Weights of a small image classifier: 2.14M parameters, 8300 steps.
Rows from block 6, named by matrix and row number. Rows with one number belong to one channel. Each number is 128 + 32 x the weight over its row's rms, rounded and kept within 0 to 255. All counts start at 0. After the name is the row's rms in percent of the matrix's.
# convs1: first pointwise conv (model.blocks.6.convs.1.weight, 512x256x1x1), inputs 0-85
# convs3: second pointwise conv (model.blocks.6.convs.3.weight, 512x512x1x1, transposed), outputs 0-85
convs1.392 097 [130 140 132 122 105  90 116  87 117 166 109 117 102 109  62 128 106 133 149  96 119 127 168 149 158 142 106 121 147  86 148 186 149 178 144 118 167 133  88 155 108 154 141 171 131 220 137 103  80 124 153  91 145  71 120 125 216 185 125 135 161 152 173 138 139 125 117  81 150  97 132 112 155 114  80 154  81 208  90 101 103 155 175 131 150 117]
convs1.393 088 [113  84  85  99 132 120 129 135 122 118 193 177 135 126 142 187 161 141  91 103 115 129 170 111  99 189 170 100  90 123 110 110 147 121 128  89 163 197 119 164  81 128 156 143 123 110 127  43 106 122  96 145 134 148 145 137 171 192 155 192 118 145 140  78 170 142 171  92  94 164 169  88 142 147 137 174 109 173  79 109 149 101 120 150 147  98]
convs1.394 095 [ 15 168 145  99 110 134  83 149  90 155  49 119  99 159 153  85 129 130  99 140 106  81 122  88 119 127 167 120 110  96  81 178  95 123 160  84 167 206  80 110 128 154 103 150 136  80 112 127 156  94  97 149  70  96  68  69 135 180 119 168  86  92 116 160 125 103 127  98  95  99 126 139 150 183 177  71 139  71 195 137 108 107 159 156 115 131]
convs1.395 099 [ 79 148 114  75 131 118 112 221 143 148 101  87 148  90 135 117 102 173 129 122 129 159 133 138 142 107 148 170 119  85  47 108  92 120 135 179 118 104 175 100 176 134 116 152 169 146 169 221 112 214  99 143 130  97 102 172 128 118 145 157 131 155 141 132  97  87 103 144 128 160 111 125 121 127  85 100  88  62 125 125  91 111 131  86 106 145]
convs1.396 090 [ 94 126 197 136 155  44  93 172 131 100 187  37 100 150 112 108  95 159 111 136 120 116 163 115 182 169 110 156 128 176 107 106 118 163 101 125 144 151 105 222 113 167 149 126  45  87 163  94 136 150 142 154 134 154 148 144 120 145 147 129 148 137 127 146 139 152  93  97  84 165 122 142 121 138 117  92 134  97 109  76  93 180 129 121 127 134]
convs1.397 106 [129 147 123  90 122 167 135 173 149 128  91 140 132 124 138  49 106 133 171 146  97 116 135 152 140 138 180 128 114 111 129 150 112 140 130 143 179 138 134 204  68 154 141 106 141 116 125  87  73 117 152 132  95  53 124  67 142 144  48 149 130 136  97  86 147  70  84 137 103 109 168 143  95 113 121 148  87 130 136 145 208 126 106 139 105 114]
convs1.398 081 [117 114 121 120  95 123 127 162  95 100 123 172 138 122 153  94 114 147 190 139 104 110 156  89  99 158 113  91 122 135 123 160 112 124 143 151 137 186 128 109 103 114  99 140 160  99 163 112 111  86 119 141  89 168 107  82 150 163  92 105 176  49 190 139 117 134  98 168 175 123 120 119 111 118  63 145 120 132 128 134 131 157 112 208 120 133]
convs1.399 097 [101 200 107 168  91 176 124 165  97 188 112 157 121 174 130 104 123 104 144 157  95 137 163 101 126 122 137 139 132  88 107  66 106 112 164 135 142 100 165 157 157 154  87  82 121 135 112 126 102 148 112 134 108 173 146 116 166 112  98 109  95 135 106  56 131 147 166 168 103 129 113  97 139 140 120 122 134 102 166 116  91 101 168 117  95 162]
convs1.400 099 [106 143  96 158  97  74  80 124 137 115  83 126 115 100 164 144 122 148 103 152 140 128 137 201 133 130 151  87 133 126 136 137 130 134 141 110 125 112 112 203 109 131 115 126 150 203 127  77 158  42 115 114 109 163 163 140 153  84 167 165 129 112  58 161 169 148 129 112 157 110 126 138 201 155 125 152 203  97 120 169 161 174 134 187 101 123]
convs1.401 095 [ 97 153  90  69 137 136 113 172 113 137 115 199 166 130 137 180 167 124  82 173 101 136 135 153 152 113  86 110 144 111  88 145 188  85 143 161  99 173  63 151 147 120 130 129 129  96 174 187 152 130 126 132 110 110 104  91 187 104 106 170 109 125 135 179 140 210 125 151 135 119 103 121 139  91 133 138  87 146 158 108  91  93 148 144 158 166]
convs1.402 076 [103 179 110 139 162 179  90 132 139 159 106  70 104 119 151 118 120 166 136 139 159 165 120  73 109 139  95 130  50  98 115 126 151  90 115 145 127 162 127 142 111 103 116 138 118 157 131 102 143  99  69 161 161 164  71 120 135 115 139 142  87 122 147 159 219 145 112  75 160  99 115 111 134  83 106 114 155 176 121  97  97 130 103 206 164  93]
convs1.403 101 [143  88 113 125 152 142 167  94 124 171 103 105 147  92  86 109  56 177 139 119 106  87  71 148 107 139 130  78 137 156 136 112  63 164 159 123 136 104 138 146 127 118 125 125 127 105 130  95 206 152 173 138 119  89 166  83 106 102 120  92 197 131 179 124 132 134 185 188 163 107 142 138  98 167 132 117 127 119 130 186 132 133 114 148 131 116]
convs1.404 103 [143  81 180 114 111 116 142  92 144 124 161 142 166  99 131 117 131 157 112 176 113 108 154 143 167 137 152 109 211 130 100  83 162 130 159 199  71 127  65 111 111  82 200 188 131 105  78 115 118 164  89 179  86 124 110 127 109 108 123  95 152 142 134 149 120  94 111  70 136 169  87  89 166 111 158 119 103 131 116 131 127 118 131 113  86 194]
convs1.405 103 [115 105 130 110 200 118 113 128 138  50 101 128 125 100 110 148  97 148 136 136 119 153 127 112 135  97 142 146 104 176  88 148 121 123  88 131 161 100 176 136 128 126  86 102 116 164 206 147  94 172 132 101 105 136 127 155   0 179 147 113 108  97 158  82 153 133 119 182  91  83 155 119 144 128  99  95 137 136 110 129 194 120 121  96 125 160]
convs1.406 085 [100 155 151 120 180 146 149 182 133 140  86 167 111 117  89  88  83 143 142  75  51 184 103 162 110  60 127 157  81 143 146 183  75 109  85 116 137 153 142 136 125 193 115 133 141 118 127 110 144 159  75 117  76 202 122 110 107 127 151  63 117 113 126  89 139 130  86 117 101 103 180 170 105 128 129 153 149 152 187  84 121 189 105 132 107  89]
convs1.407 100 [140 109 125 208 101 122 166  90 127 129 101 138 209 152 116 159 110 125 150  98 136 137 145 204 135  70 177 176 136 115 101 118 149 108 122 138  85  32 163 153 122 159 139 137 107 112 133 102 125 157 118 114 150  79  92 113 160 160 107  64  98 132 163  65 106 130 106  95 105  69 169  91  97 114 146  83 137 134 164 150  93 144 136 153 143 127]
convs1.408 092 [100  94 112 109 110 122 120 124 122 152 153 119 124 100 168  88  88 132 117  94  81 112 140  94 157 116 161  92 143 143 171  85 123 113 114 123 146 166 197  69 158 217 115 107 182 123 128 131  76 101 121 128 130  99 151  94 116 102 138 203 107  93 111  98 141 120  84 122 148  68 171 109 170 129 115 126  87 131 155 181 109  66 136 147 160 127]
convs1.409 093 [115 159 181  48 148 120  73 151 143 142  90 133 147  38 198 148  93 140 149 125 118 178  97 137 140 133 142 147 162 192 121  57  71 151 138  60 174  94 140 112 113 138 174 141 117  96 121  91 168 110 153 155 155 142 118 135 114 118 153 113 109  73 114 181 173 125 136 148 115 186 172 200 125  71 122 184 138 134 133 118 125 135 126 122 143 146]
convs1.410 102 [ 95 199 137 153  92  99 165 121 157 100  99 115 130  91 140 109 116 116 212  78  90  91 111  66 141 107  96 113 194 122 153 139 103 180 154 169 124 158 130 150 126 186  81  68 160 133 181  89 134 111  85 107 105 184  90 120 148 133 110  41 125 134 151 165  74 101 112 190 114 138 116 136 131 101 102  87 141 167 174 140 113  95 161 118 113 123]
convs3.392 103 [174 160 151 148 186 137 144 184  82 113  91 155 168 151 164 119 141  79  80  92 124 158  85 112 153 191 134  92 113 145 133 107 109 108 196 185 161 116 111 144 128 158 164 150 146 116 118 173 107 110  93  83 143 128 155 116 111 175  94  92  75 150 125 179 136  69 108 157 143 102 131 171 105 120 141 128 192 177  97 160 114 137  86  84 136 103]
convs3.393 089 [178 136 155 114 116  87 115 124 145  87 135 156 121 130 133  92 149 155 158 137 152 127 103 155 112 185 134 115  94 122 148 134  91 145 182  70 150 137 172 110 124 147 151 109 128 125 136 116 148 165 101  91 112 122 107 149 107 123  83 145 126  99 109 166 191 124 117 118 139 116 112 123 157 131 146 149  54 113  97 134  98  82  94 216 115 157]
convs3.394 095 [108 113 127 195  82  71  89 149 122  81 140 152 177 142 125 133 120  86 142 144 169 111 133 109 129 108 103 136  88 120 126 146  92 107 142 127 128  99 159  98 104 120  94 114 147 150 145 193  87 141 146 161 136 133 117 135 100  84 145 123 107  94  58 143 116 159 124 140 140 173 150 113 123  65  84 154 116 145 155 136 107  97 199 139 130 174]
convs3.395 098 [148  59 131 115 132 107 115 137 134 117 162 115 150 138 189 188 197 162 166 128 108 152  65 134  74 143 161  58  96 111  94 136 147 124 130 140  81 152 132 102  91 125 101 107 146 150 145 128 203 168 113 136  93 128 139 126 107 156 140 158 153 119 116 122 152 111 164 102  87 165 103 152 116  77 123 168 100 162 142 128  98 149 140  73 107 135]
convs3.396 092 [179 125 176 132 113 145 144 196 115 144  98 102 126  94 131 161 144  98  87 177 142 152 125  94 133 126 134 136 134 190 109 119  84 178 107 148 109 128  85 149 127  98 128  91 141 109 162 122  92 167 112  94 150 152 226  61  76 113  98 192 127   4 111 102 164 108  92  98 144  96 143 136  92 147 112 116 143  98 179 148 128  75 167 175 149 124]
convs3.397 102 [100  66 149 149 138 122 159 109 105 141 211 173 132 112 127   8 103 173 131 119 123 141 129 105 122 165 133 129 119 115  80 127  79 151 151 102 163 156 141 131 131 194 177 135 160 119 116 178  99  90 142 117 102  90 153  97  91 107 101 166 166 162 137 175  99  84 117 227 187 124  96 136 137 128 142 130 133 174 126 174 133 169 144 141 122 145]
convs3.398 094 [128 180 118 106  58 190 127 141 137 129 112  93 108 130 111 154 153 139 106 152 152 107 117 111 193 135  57 118 179 124 138 169 118  68 204 131  79  55 148 146  60  86  88 175 104 137 119 110 106 100 128 151  96 120 175 135 107 116 144 180 163 126 128 111 141 143 180 142 102 153 144 131 125 125 150 113 101 124 173 174 176 108 136 172  75 113]
convs3.399 100 [135 128 112 138 159 138 128 103 153  99 162 140  66 186 114 132 124 130 125 126 156 169  45 124 140 171 162  97 133 124  43  95 149 127 151  96 159 110 141 158 116 145 147 121  63 103 116 119  91  93 139 107 155 130 102 141 133 175 164  74  97 139  98 116 189 123 153 110  91 120 112 115 113 149 129 103  67 135 135 132 126  81  92 168 177 149]
convs3.400 101 [122 126 193  94  98 194 197  87 138 173  96 196 171 115 144 118 122 106 116 115 142 129 120 104 156  88  95  88  96 164 165 176 107 140 163 176  62  94  99 123  88  62 135 121 105 136 163 132 140 116 135 101 138 101 143  88 102 163 109 118 106 103 161 114 163 158  97 167 147 101 159 113 236 148 160 112  97 139  77 255 107 124  95 135 128 122]
convs3.401 098 [ 96 159 141 169 107 114 132 106 186 126 161 103 169  94 156 132 141 146  94 184 127  85  87 145 156  88  89 144 121 113 131 109 125 160 178 167 158 175 132 109 142 163 146 137 144 145  55 106  98 182 159 110 136 121 138 153 120  97 154 102  81 148 152 142 103 118 109  86  76 148  83 140  69  99 119 206 160 105 106 141  88 127  72 103 125 155]
convs3.402 092 [ 90 127 149 140 161  86 123  97 121 137  96 126 166 116 140  68 178 156 139  99 127  75 139 140 147 118 123 101 163 173 147 123  93 201 124  66 167 141 114 174 146 173 162  88  69 119 198 125 105 161 145 154 114 187 140 163 139 157 112 134 144 126 145  84  81 115  95 137 146 111  68 129 126 186 125  98 172 110 136 133 102  69 156 170 119  69]
convs3.403 105 [179  81 125 155 136 106 129 126 120 149 126 137 145 155 175 163 160 162 128 134  62 197 163 121  90 103 187 105  80 128 125 118 135 168  99 124 104 168 135 193 125 137 109 134  79  92 146 131 144 156 178  78 112 114 125 145 100 174 159 125 126 162 108 111 142 135  89 143 116 123 163  93 139 127 107 123 176 132 125 153 135 149 120  94 147 117]
convs3.404 099 [ 86 164 175 106 156 148 183  71  74 116  76  89 129 103 104 104 148 116 112 131 163  99 147  98 109 129 167 159 108 114 128  89 100 148 162 191 145 152 170 167 137 143 116  90 158 123  75 176 161 155  92 185 139 143 116 124 130 110  96 206 116 150 138 125 167  82 171  78 157 127 123 135 107 126 134 150 131  67 146 144  85 138 148 209 120 100]
convs3.405 108 [ 79 123 151 137 175 144 116 174  99 109 113 115 131 103 185 136 160 122 116 134 116 110 125 120 146 134 112 203 138 133 153 144 115 121  75 114 121 164 137 123 129 112 131 120  59 157  78 160 125 216 131 138 119 157  74 108 159  93 118 137 126 154  84 117 122 113 149 105 149  59 189 199 115 190 119 147 161 102 149 117 168 125 126 181  59 136]
convs3.406 096 [129 146  77 152 152 114 151 129 184  72 138 172  56 122 127 118  94  56 122 117 113 122 116  90 164 176 156  85 166 177 155 130 136 144 111 149 100 105  98 123  89 148 156 115  71  89 151 163  96 148 154 115 153 129 112  81 124 142  90 136 138 110 180 115 117 108 160  55 112 116 100 220 137 109 161 110 215 122 129 157 118 103 127 134 131 126]
convs3.407 100 [145 129 134 140  98 131 172 139 152 176 102 163 119 123 158 120 130 135 175 164  97 130  76 135 148 109  66 143  88 134  78 113  71 161  95 123 107 126 127  72 145 127 112 127 148 173 130  93 134  45 125 155 144 163 139 123 127 100 117 117 130  79 167 177 100 121  84 107  84 161 113 114  87 170 116 124 139 182 187 156 158 106 154 138 153  88]
convs3.408 096 [105 131 123 136 182 108 121 157 110 169 143 139  85 124 155  71 134 101 120 120 167 153 127 118 132 144 140 111 100 161 142 141  90 133 151 150 160 147 163 119 137 126 109 165 169 161 113 102 110 149 111 190 105 130  89  66 105  81 126 177 132 174 124 118 105  76 138  64 185 101 184 161 133  55 150 114 135 140  87  96 212 155 114 103 149 141]
convs3.409 099 [115  82  77 106 156 121 169 109 182 172 175 133 149  81 147 137  56 165 172 123  92 111 156 121 127 131 136 126  45 145 105 136 122 129 130 160 111 143 138  78  92 121 107 104 122 135 138  90 159 116 102 108 150 115 182 121 107  85 155 138 121  70 149 139 117 121 150 152 109 178 109 105 185  88 125 133 172  95 141  98 108 180 171 135 146  91]
convs3.410 102 [118 147 135 127 125 127  97 129 123 136 104 105 160  91 131  99 107 110  51  54 119 188 149 120 147 102  95 127  97 118 151 152 113 106  15 154 161 136 138 173 100 126 133 131 140 188 148  96 171 144 118 169 140 158 173 158 129 120 115 174  89  94 116 112 161 180 145 113 156 102 117 116 123 141 116 118 122  95 137  82 164 197  89 181 125 106]